Weights of a small image captioner: 64-pixel images, decoder activation swiglu.
Rows from block 6 of the image encoder of a small image captioner, named by matrix and row number. Rows with one number belong to one neuron. Each number is 500 + 50 x the weight over its row's rms, rounded and kept within 0 to 999. All counts start at 0. Numbers have three digits each.
After each neuron's rows are labels from the 100 images, of 14976, where the neuron reaches its highest value: "peak on" is the class under the peak. Only what is clearly more common there than usual is listed. The data: rosettes with rotational symmetry. In brackets: how many of the 100, against the usual share in percent.
# fc1: MLP up (encoder.blocks.6.mlp.fc1.weight, 1536x384), inputs 128-255
# fc2: MLP down (encoder.blocks.6.mlp.fc2.weight, 384x1536, transposed), outputs 128-255

fc1.374:470452571460468579442518484572529478430566488477465492564628523467546536548589488445545501573547506515507461547499557500538469482463441466510538484434518512481534526437481543413542464461486556392456529468456435508419535505617525593517553620476539490596546491484585533533591473573480557501543415567462592452499490482559447490494581457575525467457530513500521483491497472480505583572507
fc2.374:383567433569540463473571412444468533575490486485529571523472505525558420476453466583444463571429560529535474456467554474476445527458516461502546576553528559512543547518460484481480480545548469505591533604573570528508551458520525502494535601564474509401492526511483475542425430491526454509577531536461499452499455499490498584584498578534414504557576505382464603496510666501450423544550
peak on: rosette (90 vs 45.4)

fc1.697:576432521394470498479534461484518503517483512521466502501591485484446496557471594407502520498497479473465482558450425535506504468430522422451534495500466511536448559489526518636562510451501542554424570544499482496425467512526424549525513525592511591481530552508444491504428443512415525519385433493543516511403447581514519434412450505522486500392514441438505428474466473439547594584486
fc2.697:519583493497487516551515536491523483552519490469566466522470480481544475531516458527548462470487518516472589390518567394520486553534547478472503478518606514559541374510440443438497479476473463428466471428528533518515580510523544392510554525463495499454467453556557524442408552457508521513503505510480512474495461425546505480550452444465486446529544546508529634590531481504455477518482
peak on: rosette (81 vs 45.4)

fc1.633:482530473538530509432442475551457486483539494553533542442466502527601448455494518480563513637465538437492533513566511579584450463544457466503486525597416502541510469527472573500459576484466485466587514365454457392501444433516604507475547494573468493537558487376537390399530532508506586425469505495413537436467542518505501439542490486490512427527592557426571497520494516538531470523490
fc2.633:558507514550394507466546447442491456553600555474474420487522567518533477442482503520414452441566511480487469489516468394459500554466495536474467549511547562519455474527496416557447513480488406445418536588553526570454542579511586610494496486479493443526489443570532489623434528442462511494537433597583505478552475506494466503487545566519491495549466462534411555467558596483490525504459
peak on: backdrop (97 vs 54.6)

fc1.524:457538531481459493543587483486454553490576534579494485546558498561529574509439505489485447572490454527540512456540427503477550493516536426511396536578474551512480494423484464447483411605487470424525507554556524495602567454577490475458476498387471402468531505504510445483570432537468505522445527457517507487490600516471567506472482407499438531518566541648534446450592479562503535454457
fc2.524:544456596564562487463496513433487611473557521414488452490352490502521503458439425487511539441516543444493531558537469440491492476435564539546536496492509426479509554555497541437459498478555475528458536493551589546543477452480536486513472565420449502424438457499505499523453501430522471535525505490433518449498517533446518483544445586481580558498475541487448555566481539504463475551486
peak on: rosette (97 vs 45.4)

fc1.118:522472577463524552483480521508493483450571486518565536516528549493457509461521534537457509479420500426475601487595494499473516561444619514508488530508554544413541460481468539487521410473424502459460440549456422477436464479485486375505414474573554589423507434458435437428534550563410497528489577448416444574481437523531586525547416496482458476477407413408534492436485458600548508503527
fc2.118:514458518518499529540479548518639498518441554542524419566464499534449560542480544452604569507506425378464486504471579531526464485496468517476547523525510540497461463565464463352489514537527477537531432559473531566535498527560536470476406519422442404481526532562472503482367600465548529510489518483497552461429520469468564524493495511410524472600531646527510536521501554545495524380493
peak on: backdrop (94 vs 54.6)

fc1.460:520481531472575499417563514521412586503556489457560487542490487513572470559469450506518564543420544424545514519407445552470426566483526503502514424509452557463460453487554476509432554459521408528598440462618523463454382450463449368504462508492645505621481479484462515444507532500473508541498458431548577525515515496425465539490586531456508470488547439437573494436429500437547524481489
fc2.460:440481482516527503391570439461584472475357480503551436536570449488506595396507425491475545439517547539517517502565524555548506470405540473429525467468479404513550480538536558456590365518548473468473525522558455478549559458439464508512515467482421489350395469505549467497504427439499508474494600529454553379399493568524524480487416488469445540486466508556475604517539532480546429471419
peak on: rosette (71 vs 45.4)

fc1.128:528559424485568555567453498523453587490386454462561499449568517451499461597428536512471442481440436560518501503503483592472482479539407503517508576577571608507472495556473568597523490516454445489551489434488568550446549570519409359528488465537460444440436498406451470423554607513549599513523522493521504435557538468499438531575518467511513464518509503498426521518451628475429595551494
fc2.128:479479520521572472506570424532590490528490455490558458498452442505496552443518536503461562446513591464510442497581517467515610497498496469462460463527506386471501530427440495439489469452605520430408515519436405406548528484443531442485454487519436466407458463481614503555469470522588458541575540543526490526471402603557480473498472505498562580417406477517592525459482444578522455446476
peak on: backdrop (93 vs 54.6)

fc1.66:438484477545510512576497503477450532447529549485566447481550540560437524481457396488532617470563437516571555522526556437555575508483502440468503457469423575468505526449518485474554486388437496454578472512451422435490397539548427441498540519542475537528523557564527542484557534536546543553463473507499583467531517471579441499507473462476537528500464438409456495558493405571571459465576
fc2.66:548496652491509551410489513438610467561435439526503480543468477545553521503550574406611521527503571577430530494471456523479514542493525452550485559573456426525460567583567543446517560457526551430500504503579528501641475473490519430500525464426400398527439404488520518611504527530528467441577495624471475539517472435482563472457429455558566465494543467547534518489521520484482535457460
peak on: rosette (91 vs 45.4)

fc1.447:504583500481505544427457537488570570498499561517533484529478524487589476573519439433497538430434512544494380491544486563526452462495552475620435448569482503446492513526568519548534526533444526482509387511510537521468566566584542462542468470489441546497540503505511467447388510553498541397502491518540557531533598505461480519483526526547559515492442477492598534519416482463381531476439
fc2.447:514438566489541467447493516507463494512463481530432523422550469549514532411519565559514488542531489514517605483427519430445534482498477548452472431418510537537484525495500587498494504495656509473535621523523520450480480480447464512491480517439487374497507485525465549509567414453496515628481507508475505461406434503562488535534513488427453537585533478551453499441551557591556426553479
peak on: backdrop (96 vs 54.6)

fc1.750:533507443540495447539568539493576493538514526443527565509510569457390487461528527491578474480504647522566581490498579483536524519485546571511431533494465475552489509530559425473602465395511514553503556480454467414482485483376497553529486495481488481577521523446506475535356489485530474436552514471492396515516572513423626537456450491426578453603484456480528553497466526440399470496497
fc2.750:440547487497466415483463535476480478521454497503513513526437501508506448500514464585464554484389446492470469540478417537496495536538490444457497499563469564521506468464464566534449464435432511457491481575521549549513550458610536372478424503415452484369434499521518626427472523502436581511435516453484476548439399493423457530519471506539489501550471564499487463503524474503581473556479
peak on: backdrop (86 vs 54.6)

fc1.610:493478554494573440490523519457467442449495584435541518451418538582538421463562488500422522560510519500461440609447494581407510502434486606518441495403428580393500507492419517498407429529449509490522515501391563435487448470553522472442563557514476449497513466551465553522500573552568501511497552561498473448486470530575466514549489527509484474488505490479496416487499484478540448563541
fc2.610:502545432519409572461533536519522500468503423470434527505538469491471542527471489499500548415472487462449490479493481406576468559600464412487509467542490516536614458560597460547476555463480515501486461519629398552482511503537521481468375451507488513443449494491449464463579494431433556458539447474586502503448505547475527546488470471441524525497490531465506598511531505471522402493508
peak on: backdrop (100 vs 54.6)

fc1.758:417514550507440524411482518553396514419522527575479505571419494618419540468546486452550534550517544451461493511488427493534572469547541385472519477546489553400413575461410501578404603449472527447606482532560453478447532501492484498500571500537419506502501474595485471512635445479455480541485498534503544522492432435466516422472459527508445505508447553490499549521501474499542460542503
fc2.758:438489453490542483578496542451357591508548484427442401532457486483474439478517385575489594512496509489598529575481453518522420457458539434414439444510604443583499492561508490402477475617476478543502531412509568494487425515533556526547555479519577444479513508558437542601509517519456488450475490495543614519411445467438543520606553473566536497534443510555484535493510415468501555428408
peak on: rosette (94 vs 45.4)

fc1.68:517514480459381576491441507472483536472504495509478441486617417562458441572546487496516512399498469464439520561460484553495492531529536501462445470540581489557377442554539515508438409477396549528408483497509590572547443505437508406518483552407592490533549453510506466538470544432507533534567546474513518478595505528461456536488487547440583527437546364597486555440496382506454440488594
fc2.68:520560495530547509546544462425559474500490437562465505520518494536431466363478450455489446530425534496535491475493517518494412470450515431490486528517528472445541497408446554426528413492497409554548514551521539461577633487502537458561570493574503460571488517573509539457483500469483469517486430464540517389448377445433482556488474561379610590518546518498565464586426526510420440560546
peak on: rosette (89 vs 45.4)

fc1.410:473473508529563536518506483535457552503444515573471481541432536511543517510511408482436490498496523581526444425551433442476534510542546466485477570576508531418560425444478521457508491472456565444414365420580602369480531531466467447460453574552449520525497444450454591460530497476481538499499470579462499572601590406508498434532539458453538456561485543450522487451384482558512520564515
fc2.410:560501596485522473516540507413486418475475553547472573549499481633449481472556494448486551504481474458541484488487450416406426492530420434536389473520505573553521469448428429569495500512469463492499558514553533482548494423537529520443442458384573453458589521558523429513485441525438495490416473464565549540459471461455434555515476593493541518614500456505548471536516557507426490520478
peak on: rosette (92 vs 45.4)

fc1.391:507497530499538432542559495541459462499428533481453417529598503492551424557540505532523534468543408534528536559485481455455494536515508495444462460503638532418571438432480444488502538521435547529456489515597620429411511506473460472464454558550556513511544513644481485551531400464494524473496419478509532485510475571605396464498502533524487524444463505525582545517471427551534390391524
fc2.391:426506461466425476567600482504472513421484506489541455615395456495536450526429479543414465509510506468457500513567435560487421507552540477534396464482432549542512630544489555528503526536515432568481467392485529514541476440532522463561482522473552443461388517485506503465466524549471533604532477532471490537557466449473509512443495530544522514547491473453481529528507633475496557455510
peak on: rosette (91 vs 45.4)

fc1.64:541413494462460514483480355472531439548557534536525486427413438485469479498505514510458527449512448434517379455534412546597508571553466442517507458522620477488543490535475512458559472507499518504511413493551514495469506478519564535423500595504546503440476438530446461448522459450492445449508563476507530479478485647552449439500540510473545471524464401493536509454496439468451395489515
fc2.64:440605459446587441477570493522468533530514547508528576579549484425420410432584495496455467607485438570454478450432564426409488444529479511367533522498439494516556539496402426460471549534562487532400490471550610533494451458537541520436474547428499437538419561487534574482457543510497432536533529544526509431443441527540477479517491542468424490533522520543448501523489555589508506472471
peak on: rosette (87 vs 45.4)

fc1.200:462549493483535427476502510408470513570474489518487416471576550503569507500594547439498516581466491535446535619430512552562599498571457620520537512397544531508528523533474468520566472506435536431512499500513585446430635549466454498468525530503505457497537548500538537462485531580542564521605421463480491540363553523460386610479492523488524466570474527484435478487472515428431528538480
fc2.200:548519526447537486562368473512500544456537545529543540542554545471556473550504554570438384491552583427514509503562494472507544478452455529597448602531465499524491556451449526513469491455604455552413544639489402562494539534470414471484509508473457485485453511477651523557474471425406537573446414538463573519537490457511524552453540551483411497456505539476435516525477572525574498573560
peak on: rosette (99 vs 45.4)

fc1.358:433473468519570485450481474574413489467405511412379505529527488508521497460508507445464499496429533565538536467584517496564531443507457537498512513467519507456518534560485457491504499430437573593557536485408459514511634499458484460547499465509449405541516478469411574523549578526467547482524355514445456606457568442478503509534531488385402508539481487568433522493537451499514612501422
fc2.358:471474431429455486613519577514549493441485490575532506468531459541456502550482500421524452519456557506536533496438561459511506522490471515524467598591491577524401509613469529443495505514477506416477340602536476431523440459569556478539497507478430515527487481601442484484449479600512533507533585514523501519485432572448543454667382416515473570470449567410445458521499532489499463424562
peak on: backdrop (98 vs 54.6)

fc1.580:492477457529526496503471487474526517518563366544412573491569534531533533506477519452446455466473550511423540360502490446551477539453464478479507560473500488608496514569437464547502558484556507483453561648455531492492449557519484601541517425495450526521455545534545464458430500535575521473465513467493464520470453536496453523503521548564478475480453439481445534492516506494461478524493
fc2.580:594507488524519402454514457482510465493508582516587468458445469492454447484469428470596494524491434458572580580553529496491533503518528465539560560550569491396475479474639433459502458586446467535512501411536490530470575474490527621608497540465452544538599508521483526511640495514484460521464527529528539542458519481556496502464521447463444532496484498476581537613451462492600486462521
peak on: rosette (86 vs 45.4)

fc1.649:501549540474530436509437475465505406494512559425605625531484622425547555594493564511508551447533447418515507579515517616487511500427518489485508514430556560449511416491486469497511448538418499625522570450463450433463517477500455514467412480596506445501371381507463462440524448458568538491449509438449528544495490472551559490538434502392558485541457427395437564538468567433454515429518
fc2.649:460394437569364563610598597554572446532440537495408470530454468520561553487475465497626461506463559492489502474608524467539495511494525455497497435544481461451487607546472491547587515577585492514545455560557494489461486513459552500466496427403435391430479562469463533481462539548420475467506517571513515477521538587468456533425513517586493542478503587479622490501451446558529474524453
peak on: backdrop (97 vs 54.6)

fc1.729:488584517521507465511557518530528516512512485464442532451545467454491552525499481435543516541456425436514412539453472540478505539453483619496504520455557470427485523501496482466580510576510476500479480514440439478524516500609550483413500543420509481449534473511478495541489449527513369437503567511432432516534446477582547473524565513581478388514543445521578450425654495567524494529498
fc2.729:567411523371544493547468552406514483515476548447542542558475461519446486557532509477526492609496531441467532545573547485515525542560465443511476537491428508482524500463510526541507423508471435464448451537503457435431556364533414479539511492481395533512411573507515528438533517595494583482489458504532460550362558550569473446411406489537565486498524464469404498509454527469447450503546
peak on: backdrop (99 vs 54.6)

fc1.577:498517545492582541415514477507510536493485539610646459542522501503567489403577461432586478610409541542508486412463371513517542494461515457458513500459554422566506446442512467488457415508504436439495498455544611536538452570608416425417512474467507573496504491510429513527588509593483536482582498401447464455517517517429416504522501485613464448410414499603496478453519526553492525480538
fc2.577:494483527443415417469552502390516479469408352436451498527529455469500551528421478550434411403401521498513521674492477514431542410444497511542530516603390503477538477502543453489483555485503552552450494488481476544489509464504565515474492474615441466508520528530533547547533479519526428502498523609416516540447426550474530565537528507452552566473465565481553513535513447532461520508488
peak on: rosette (99 vs 45.4)

fc1.381:474582511494410478439467516490483538537445488556509424479616574484428365454521462436521447523535508572533578532568539545463467537505493498463548472424471545480484462355490465533493467471478544450562481532528515464505468472418444498476402584480492608590498588567459519463638497427565512539549453561544527513570457445410529500459592467522525412538524479458477480433433468603522567471571
fc2.381:522482427467557473624551510472428513468471467553439487462494410560513411566398528506456494514472536453500465529543435561503463541494549451448470449537496468628454517381550380537556468551457419508492576474603565474522528571535565582478533492508563549567380439573480484546496519467492430575598470525502544476476455364491437437423553442524605576495530429452550516513491496501529479567438
peak on: rosette (92 vs 45.4)

fc1.113:513441504490452460516488575477474490528486428530441492439394583466516565513419607364584550543525395521500453533515435453476530442525496530507474480440473568515561578511510605566552491534506410516469503448488507502530534491484431523525415559534577491443467544437462535512519411417472475526475522497542549503570470506581537551454459465597476483466566584539491459515535473524553498475564
fc2.113:481568488462462497555491466487576471430543413580500514486521409469553471512530532516568529511498496462438471449484556500494477484444493475461549537503466481597478471491548432453531383556502445512547504555468532520539525409513454495440392548458469526552459561564411465442486573525447556502561480511534447521477502402441482441376524566403494592486496535466478536569448513509528471525535
peak on: rosette (93 vs 45.4)

fc1.737:495479486515521569423442534480541492542468534509632533551511476464529384540440478619353453476533485511525556413506593506479511450501535440516561504484473554530491461496398489467524446437433491545529503487459491481467549534551535456443364576534528444505539434524504588525528496570525445432511505476410471441489513554559529475542502454461487439462455444539527472534527514474562589462425
fc2.737:527465489526500464572538523607478417491540449432370495506554500442485655475578535529458554464420523459468481615434554519455487502485549565481440489502476498463509462483565569536428548534505538420401526532473517460521485430520518491540567495399492557514538476491406464459542442437471430514402498494532488489393436520475536507493488504519621511516482421535502469526458450517514461533413
peak on: backdrop (100 vs 54.6)

fc1.681:489417470509496508416497425555467478421521505581520437404475500532434434572538427495548478495499427361471511589580460493504596500513502507450494526485404434635565503478531521466625583540493433441590530474460455505424471535413572502453427467526467554525447397484547497598470561443373534505491544451472564515466513431463439533487474550577482546484472608373515577555501488517495512456492
fc2.681:548527630500450520519518515466457590522456495422489546623557464511549548459470544411558504490521524597544459434418533624523412448516499445495515521557573486492444534537468394569520469587388473529429417575576522500493519502574490547576572537501493448382419502482518461484469488496545488521491503464465430468616519491517510509537472489437390566504474489530597509493439477576498470437444
peak on: rosette (72 vs 45.4)

fc1.473:554459488552449525509515558519519516509469594481579416529453493557544573560498487497478497581496523432449512424433524504458547463503499518460574563449547573495541507539483557411554417530582486546423465500501552455472567476468498514514458561536545536469476438501555520538512584497400536455567495474499424499529542527522470485540453537445439470420469549545518451505512546392534503493439
fc2.473:508474489469458452518586448460373483474555386562490641511458532483465569563609488464485510516512443531536495485499489461464508546473608458485433487539496480510428516486506521469538506543411518517447607416420472546486489498518510599523522561502482406469424493621516526425426471513483378565567391535488517481404490461555605526499531521534519491599598484529540459514464478546439492536652
peak on: rosette (72 vs 45.4)

fc1.39:467500533505516523456541540477416512560438504484392554612507415529475485458458507465535443560525455462423515554490503442486591481589455428394531438459414459597580562479560527441501377497567519467579474494505411563506389500482404467498507447582547540515421492543526455531430565606476472485430564511533423522571516507520553561480482510470398502562461542513517496562458524407420503570479
fc2.39:503487504462404472536435479460574517592451593451512569495450527519510492514530483473489508473437503494499577490507481563468483504456545516585470511560543541542464447474440479573536550519427462503460506442463475383463535437471528505486554506441435493522552473527530583523574468426482422513543416578507452459506474535453482398370423380594525575532469490431486538524521473481563333483453
peak on: backdrop (82 vs 54.6)

fc1.671:594532548496497552446403530478462484606477584476430490524543430579483605589488488468626451488490535511462488501469500495514425492508507530538499510477542516542432535527451433391456484459474533565527453488512537546486517476583495542495499476464468472443457556466551409456498553473484458389545600449500477484522544510490482503554438563504449529518493517581442467554609482578524560491431
fc2.671:518523417585508524546576403520564486476517529547509496528453536472535430588548398385466504525475455431460465399481493531503582434403549441544453532491422489469512496495513586515480463478514594500502500525503511505699528550469482510542501500545499502539558484559442512429482474437436611502485535527441593531542540521495501527485495516573467499472591453498509435468416614481404544464560
peak on: rosette (98 vs 45.4)

fc1.498:547540563464509481513602579471424455506475436489435507540450395509603391536500479577484457576421530496481458465439511546512512483500587485610536582510498542556531495549533589492469501519582513464499602410444495583464455495517450440502581462536483413525444558496532513580458400525418557522535527555440450430473423536525542429516512502395516522502537404497516484508503561523456499563530
fc2.498:551452499526566462525531379434417465419564551537538624515565463408531498495567515534454548430500516512476476468580501464546448486504531584445392502534475552512482512488563522555487385504446525481565460536513466471476500455525560525571478423404501516519557410485496469495466561461467540535449487419479609518583547489437471512484538543576453485535490475536452506515573589580597415512469
peak on: backdrop (89 vs 54.6)

fc1.690:520484506533439424578530472533487539462460366545609529502466444546515513559460489516489449532407483587464505461529512536464439573482506484564492542607544549563479540441593508499502521526499547522520481490450442567571525508480453531497440596469484410444466536475474470378499581565474525522392463561512565554551515507494566492415483527511494505475498436555491468489543505444528510455535
fc2.690:484537553483600601469490443442509406609522528424513494475470536536569480418484521496528472441526548465533511585550491485490526490497596448405506492466474488424425449610496567499405453522509496537526506533434530466455439555579580450538561444583495560592548452588496560491498399401472504544544461526496509433544490462439572487517540495535409561574430505494510465465410498456435524532442
peak on: backdrop (90 vs 54.6)

fc1.103:452458556496582437418578439502435535496375574515483550534451362559478540492508467498510442428394474544493468514392498552470539474404528465603528508532498485478517518505525480522408509457484553469515459418616507428453588430476507568511591429498453526583422421505484489460472532555460538451413550521485443434492466552486615475520530522507448452500556438491514435534561491547516409473536
fc2.103:514528446487442500562510543504570454562546447484506538457533542413477533532583485467545575554474514451531529507532520404455468542545534497443510460471536481528504531531490561500499484537539576538402442557435442552509413570577625481464454521439552406488407536553491524548533505462481532451602482555501634568521555550482406547492516488538510479526504466543516571515480537483454473448459
peak on: backdrop (99 vs 54.6)

fc1.8:488487481399467505529443498510483459452534400441425485466493464491516507538488541531591420516495483511576607524481434458439461477467422610499594492512473483453476436567509397451502594519490491576503587466548483501507571500506483385507409420596556489508505481542507516489463550397461604574518513422481444438430421562436530572496546513520478506587542507452450453506582529547467519594452
fc2.8:460467574489531423551580532505442474503614486529547429392474433496516478462524525448508504526503550489458473533538467460521495567503473433461534391538499495440532433558464443569466487543582509505561441443489547548558479502559500544496582472563514446472494551466402490470558586443520477430431511549517600463564541526507533425394464538500495527517459564497385455501523444602586566443542
peak on: rosette (92 vs 45.4)

fc1.221:529440531462521548574458485512455548466512399579505425464531468451470504494446467457449514513584510547441496445431392489489552614541607488489619480462516507504577478523524458544542532492431481526543584466511535504401562479470529443551413450550508626601439425541537454451497586435527570536500448469493408503522538499466480530501428520496464508430606507440456469538463492436449501475491
fc2.221:509481472547503444492597435528431471415523621539662524531459560517575452450515543498399491492568537423499413473543643517517473493453396525513473582619535487573487466496486485559513434582472548467467471455440444415474461538473471527450511504509534516479551483531477561514432481537490548500499410501538522550560587504530455402457531447531427565493471535473534491517588516519519526418485
peak on: rosette (93 vs 45.4)

fc1.699:535550475499423472513493566516576499542489503467554553512582450447584543493469605502472444531529601574483472513426467529446452480506461595502472448526446535512529516494520445580446499551428554569542463485379499537502467516480488484535535442544603497512546520585448564511566527554569534478545442514530493461472567441526548463521515539320486467567532473566450451442511521500483542514543
fc2.699:465513507507538540519490571462477515434544461530456525372474523594426448539446505501447460482433493537552529507464549441557489508494555392489507563584513482438487517536497507514580549465467416566501448550552386468456513549532500472459458465471481473476452497438484420499518480456481351458455499519483555471549438512525464458424443418574531553417444517579556567539399470502448438473499
peak on: backdrop (93 vs 54.6)

fc1.320:497469506523538403429502474435475528541497454477528491488470468467557447523490466560460633507474381528512495453547528445532481456511515452447524533502518533576493488437526613495471530507525487577485458496521474445462599507561526543541548612568501433511468452434474577569450564521469509548437569389475497563463451541532433471516491511529555498440477438529505577509489460585554550494434
fc2.320:526483397533559513527453494462439539571504571442506417513446578523510520406489470536543537459429586523513515446606563496381527507508488510534455445469514593423455570485354591533500511428476537467475518454646517478486583499543497456550529472464583502470416548523537453528506452498533503467483387535576483475475513570470505480421483481505459515520493489411497533546442503475420435484513
peak on: rosette (87 vs 45.4)

fc1.449:529537477478418471404430542503558462480533441508523482446511496463507524520573486453513450426476465530468474356391543476451519559457569479414469552536552467493481518542504488564608621449436566462473507442432478512496501543502520437517526462496570458439483488497487521471427486474525517521492524513474462509576562456583487568633503525467465445492581493531485539539472474558448593566590
fc2.449:416571476523497462573603494554576409534425497576459432554395549502517610460458471426474502537467543498467467529418449486537527494513547553414476533469477488594504508526503579479444497526577439428595537517413595517535442485580477519549493521531411471452485472464415504533538410526420438520556478510472589494350504454477451475573596505408512534515500503549479458515504556525558517498493
peak on: rosette (94 vs 45.4)

fc1.452:522545553486464508546530558520422505421530546511491446552432535487474519502495612560528484485499573432577416516441564537478515496515479469569377453454563505468518525470533451504456502495519498551508474532521507547571459576460507544507515508601533445491533459546553464472570453530392584427437492459518574550552536571445546457443427487596406533528379539517635468420559402570429499536508
fc2.452:563550481591499526468503531453456559453530430520519495467472578528623306541480431459438476509478571491484522435588422520443571516456495451452456505506427463429457467554517476381487510560478586422467475496507564511499594462527559424493482660624543527565540462437470567529498447421542573537505442643495572518511566481451463392497472516488463519509492479470426513516539512473572566502501
peak on: rosette (100 vs 45.4)

fc1.669:454509464495545545467508520482584550438575490456522464514434477453512602505571510470404563536493524480426544510504418530434477550476497521562450484618364568464423466566476449437486520462536509428503467395447551514527444499490537488419558344392476491494519477524515486431515502500516487485493458507464523464530556402640537492549608632552568417537475575501485459536488506453549534431599
fc2.669:557452574427511513519454598468422429576477518509483546484511565534498482371455463572539476497471447533567479497521513505628512434505553461390531419381555483564467428552561447503550381484449506578580461514544480495456459498431457561527455593550464548572521471578528519526517479478438508546420482477528449519507474500442491502430460411527479504426465471508465452519483491536429430524417
peak on: backdrop (91 vs 54.6)

fc1.705:496498553534442467598491599495555462426470488444468483544478521481535491450472487545531498481446503453520428523458459467464502470457558499540400499540526497445530476536468481588502449475624556526495480480466578445441446505562508471519464509537451482411578509423417476518433511495548526411521601544493492487538512498519506513463518548451415591665468400469489447560498533438464550529496
fc2.705:425561565483512456465500432454426481438484477494436544489521404482584545557644487511506546529451519518489597480543533431498516558489555473440537495495369533544481480403488446446556530486480488457512474470461460506565549518534496463561531528476538463456533488555421482519462459507495505475556440572451484532449528461575436480537491475510533488516599581426560481404528525618456540520497
peak on: backdrop (91 vs 54.6)

fc1.570:490531481473522579536500459511497420483541390524419486468484462526595488532430445546479490538469431576421479431480543569521514540593489449550453561539522456599472500500450461488517575502395575395610631546473505440551522433498499481507401528546557561422514515455534502452568508541532520486482513560464501519416575517546507526451485443531499535444539461489451485560536426471457548640483
fc2.570:544513502504531569541498496493454450527489505454554514542496489530437549431472541541510490561529521548476619484575517496490480490527469419485545390502542591469470456537527557468494485486492444499509448433467389439479580486428482465538479573479589453549525537526471535517430495508478565454458455498547509492499531552406475432486635576482470382544475534532466434579456473460526547469486
peak on: rosette (82 vs 45.4)

fc1.485:567572483552536494517512550501443464484449527441524373524514493375520471506522557475557532472521480488445511547374522513471473473487487487574519523494573493500554401430481559452509434479444567609439481560467563552514549513466473521424430563460555507495471541474444525511565479482474435485400489467474468478535438544533584469509517539567577409453556555480624512581478520481440352445539
fc2.485:463462558459467395458469442400582523486511506497483507438485553640554557522515427502438558516552504518516461595505531561474464531508550487451432502460538443444412573431499469532386507413431402433473430524582454455518426521486515525551523544531454484435512470465591486478486497535479544531474528539512514500441532482529470571486430495365442523500428488496530411448500472521516415482529
peak on: backdrop (97 vs 54.6)

fc1.644:478467475446500573470463488560505567490471636517508569496490478515505438520562516505461512472569516556519474414460537463464469526437532474612478527488485482492495505543535480571602427531502541626458453552518476456488471514494521565537410547539531607537489484463455530501547498512492514512508572540496524489446439597398394536527453540486472512472527538445451534533480453415532529503477
fc2.644:515510456534477539496395474438472480542537497518426451577457409533432404479419498532438485521430497488436581540576560490543601496480536400569476491585511604510506510509485500388470495553539427487455414433481585500432499432477514465437573498522542446467514488510526485587409564468528497467572506589531560391544445454457560437496584501468591484574464404545458513483441509515552458527458
peak on: rosette (96 vs 45.4)

fc1.623:499495455566484424558431564527468476543518424536569577483434482482443530545416591543511518508521475426442475434522551542450548485437390483508575402539483539452526479478469393462461461568390448472467459402476438464430409458538422426503487445543491430422443460575435458465530494547502558475497462541515452421409471624509562467576484532481490518543463435488489454472547542497592456522466
fc2.623:589476491539498495437500509347602348517519506493448508526509450460520512478530505501524508467455521490497443512557547509517487595464499514526583531432496530529518463474482602503443453392507544485484481587470538495570493582509532555386514482531463447599505460534559533573409509455461510444432560528581512491551559419428424540473485523492515582448483555531611533457509507507416516486552
peak on: backdrop (95 vs 54.6)

fc1.340:452507424546590509523495456585516539467495434434445540523476449434537408516519510561523473529583461479580595512465527564442416528433525517557572526509518495487513513490581447429484477520611550434530521400496554531451574540403447492495511586514508526483522421473461555506479485485543579423453558496544507442477556379476472567547590442423520563542570507473466566470538495539439506562471
fc2.340:504562546464496531547518579463507477389484491539556426530428468505520593432455470421504461534457455558473505519511506511559518480540368529500424478515444478509521429540428460543527507529406500550475454444475473474431474538466595386454465541584392554526441528490460509436417521488513487532496469483478530555509475606442460571450630629508600406435431597513544550522473437430446489445535
peak on: rosette (93 vs 45.4)

fc1.434:473461480498557564523526397599440495492482578440460446534613469449478526510552509491481487531544503553485592494467458505496483474476556454495497493611467463539497401512514543547543493542483408504544515439498513466516478464519503575499555535555562454517516418521493540589534622471559510528525579545479662506445531498464478547500480438579500483498509514430414545493583494594479554626479
fc2.434:511495488483527567518587524517561467538454485456463503579479544392511572427392462543443464539537513444456491485513507552455514565520464470410502527494436520534497516592498448484516538522513506559503536494483467559494483574559521507438550425572513618502482545564553557520507566539524479367540424594545440356568545516548458505479592495433456517488585490506529428520523630456515563453550
peak on: rosette (90 vs 45.4)